Weights of a small segmentation model.
Training: soap at rate 0.0014, 10500 steps, batches of 256, held-out accuracy 99%.
Data: trained on rosettes with rotational symmetry, 195000 training examples, 13.8 epochs.
Rows from block 4 of a small segmentation model, named by matrix and row number. Rows with one number belong to one channel. Each number is 500 + 25 x the weight over its row's rms, rounded and kept within 0 to 999. All counts start at 0. Numbers have three digits each.
After each channel's rows are labels from the 100 images, of 14848, where the channel reaches its highest value: "responds to" is what is common among them. Only what is clearly more common there than usual is listed. The data: rosettes with rotational symmetry. In brackets: how many of the 100.
# convs0: first 3x3 conv (model.enc.1.1.convs.0.weight, 96x96x3x3, each kernel summed), inputs 0-95
# convs1: second 3x3 conv (model.enc.1.1.convs.1.weight, 96x96x3x3, transposed, each kernel summed), outputs 0-95

convs0.60:482502473487506519535509480521473526470479484472528473517482487530484514494486504493479545494486496505568494471512475510499482495485491498455498525535462493411507514529505526494487500506471530485520474493485518510516479529497479569537503507479510478534489494462484495472481433514468486524
convs1.60:530523480490484492490507502475503497503494517472474543489508544445451464522505497504509487507487481506484499523491508484518456514546505486447490472575495472480486535467516519516530505500456451507510513498475508461508546519503465479510529498524464524489510496492511506513533426504502496482
responds to: grey (70)

convs0.58:502526497502492522482488483505511501525532476486497485483491489527574461455516489529503474510498468489521486500450519460473495476476534455456445453514514473513467489445505497494515502486494501487521478506500541487537517502534488543484539493467492480485535482492502504497465458468470507480
convs1.58:471505500496474503483547517522504480504490525493475532518537534474467512497543483461496520498491531508518542441539554512536517520548522504511544526534495530492468511501519484506511469517470467479498532495497478551498514508504529539488506510519543523472515481480494499464473512545519528514
responds to: grey (33)

convs0.4:512531479475477503474500482464523493526519469486502489531492507511516494516495503509490496507527516476494503544467485500477481497534509487515541504497521512505512546512463461510518492450494466493478487534537538473548483481548471558514489433478512535474494522448487490467486462513491513545
convs1.4:512533452561536501487524498541465475491504531523525479508530481463516507564521504491480499489455473514524488506512486534507452487473532495491483510506480532461482519518484535456480488494500540552501531546478509490471505528507492478507534501505516473499516526490515479519496551512535513497
responds to: dark (52)

convs0.87:529492484518487504465469491477529474506501504511522467512484511540516514485501544498537544480437514512487534497506518495539511476499530523472509517538507517500486501515486503468537519463541498499480490476483513481523521478537473481521519517496501462436532499503426447500527499519511457510
convs1.87:496508452549522452545490505510490519534464523502494502527500518438515475457493498508493515505513477533555507503472526501473481514486511517540542521450464508513543504504480527483521509474497480525477506506521461487476505506471462496501524475513490475522534532486540476489477507486452533489
responds to: grey (46)

convs0.72:482543493502475480485522478522515478501482488537495494489491509499536498476501507436547564492483529451512479499509546501478482443516488473483493525529494511470447516520506530518507471470476487469506484486475480547485489488524519490496483526474481498468519482443498502487472508527449508476
convs1.72:527515498503549483541483505484532486489497537499495529473534492506524548535475487485457449478521469485527506500491482515534526502488525505512494505497511481492478531524487459495489512520524483488497544485522472470532508491464513526509542488437495522522446559540523451490493498512503511523
responds to: grey (46)

convs0.57:550502490534472519517517441529512524507521536456526512500463464497493497485510476540512491500487464529516491492557490503497501504532506448502506547494481524460486494544497486509521550492475486488443518515516503492537520491450493520523503537498504498506483523499496450495500511539541526501
convs1.57:510498495456494443511492537461500508488515498519483524474514520458522470530485465528511525521510512509463536507523475469501478463479479500516496502508509466476511460429510495496487505464512517476495515504505509469500486470564468500524498472551495473493543500486519540446513486492511458518
responds to: pinwheel (82)

convs0.32:471515506480473513511442480486523499509521521482486512508506523507493484559565524441497500469493508487499489505493491481497487454571467520496492489503489494491469538497503485511464550505511480461480487484476520514537501483489476486472523524505540485554519490482497503523467548458522476482
convs1.32:476504471468525525499505544510464496518482505508539506508517488461527527500493494481477501493452531515500489478511465491481504511505451510459458529426486497482518479503503468524481478501482500480490539473495484489500507501506499517466472537472473484442492474524500500489575477498434502506
responds to: grey (45)

convs0.71:546480549480534494500505493504509482510531519471492479458470530489503499459488478511515510518534472475556494518517502493469476459469464501494483506503511458507478507474495555522528490500503469554483483488450509483538451511475499486494489465453503522512489471500499443512481497467468495502
convs1.71:486476513500504503489460507520501516467477498479542483496447484514520495527433500504500503480445511508517477479506497504464477537475549515537507478519493500548516489526482495511508486487523522476520506498500475537496500494518496478418530495532510469491515552557472478515492511553496498487
responds to: grey (64)

convs0.11:459489455523490480493471447492543457521532488506502493467474513513513487487473528504492520508483466515531489540491501499484506449458490489495482490498451467462447555476472506495481464506523492451508506492515543499505464523525477497504521503508512463516538505484506478536474460511466491493
convs1.11:548542458513460519515498573491510495475508477510500496494504484504486509480506494519534466454464539500483444490508528537481510516515488531527497522539480456473491521491539447490482532487524537524480459477477533471539517461508476495489498500466497505504482502506504483483504517518506464477
responds to: vivid (37)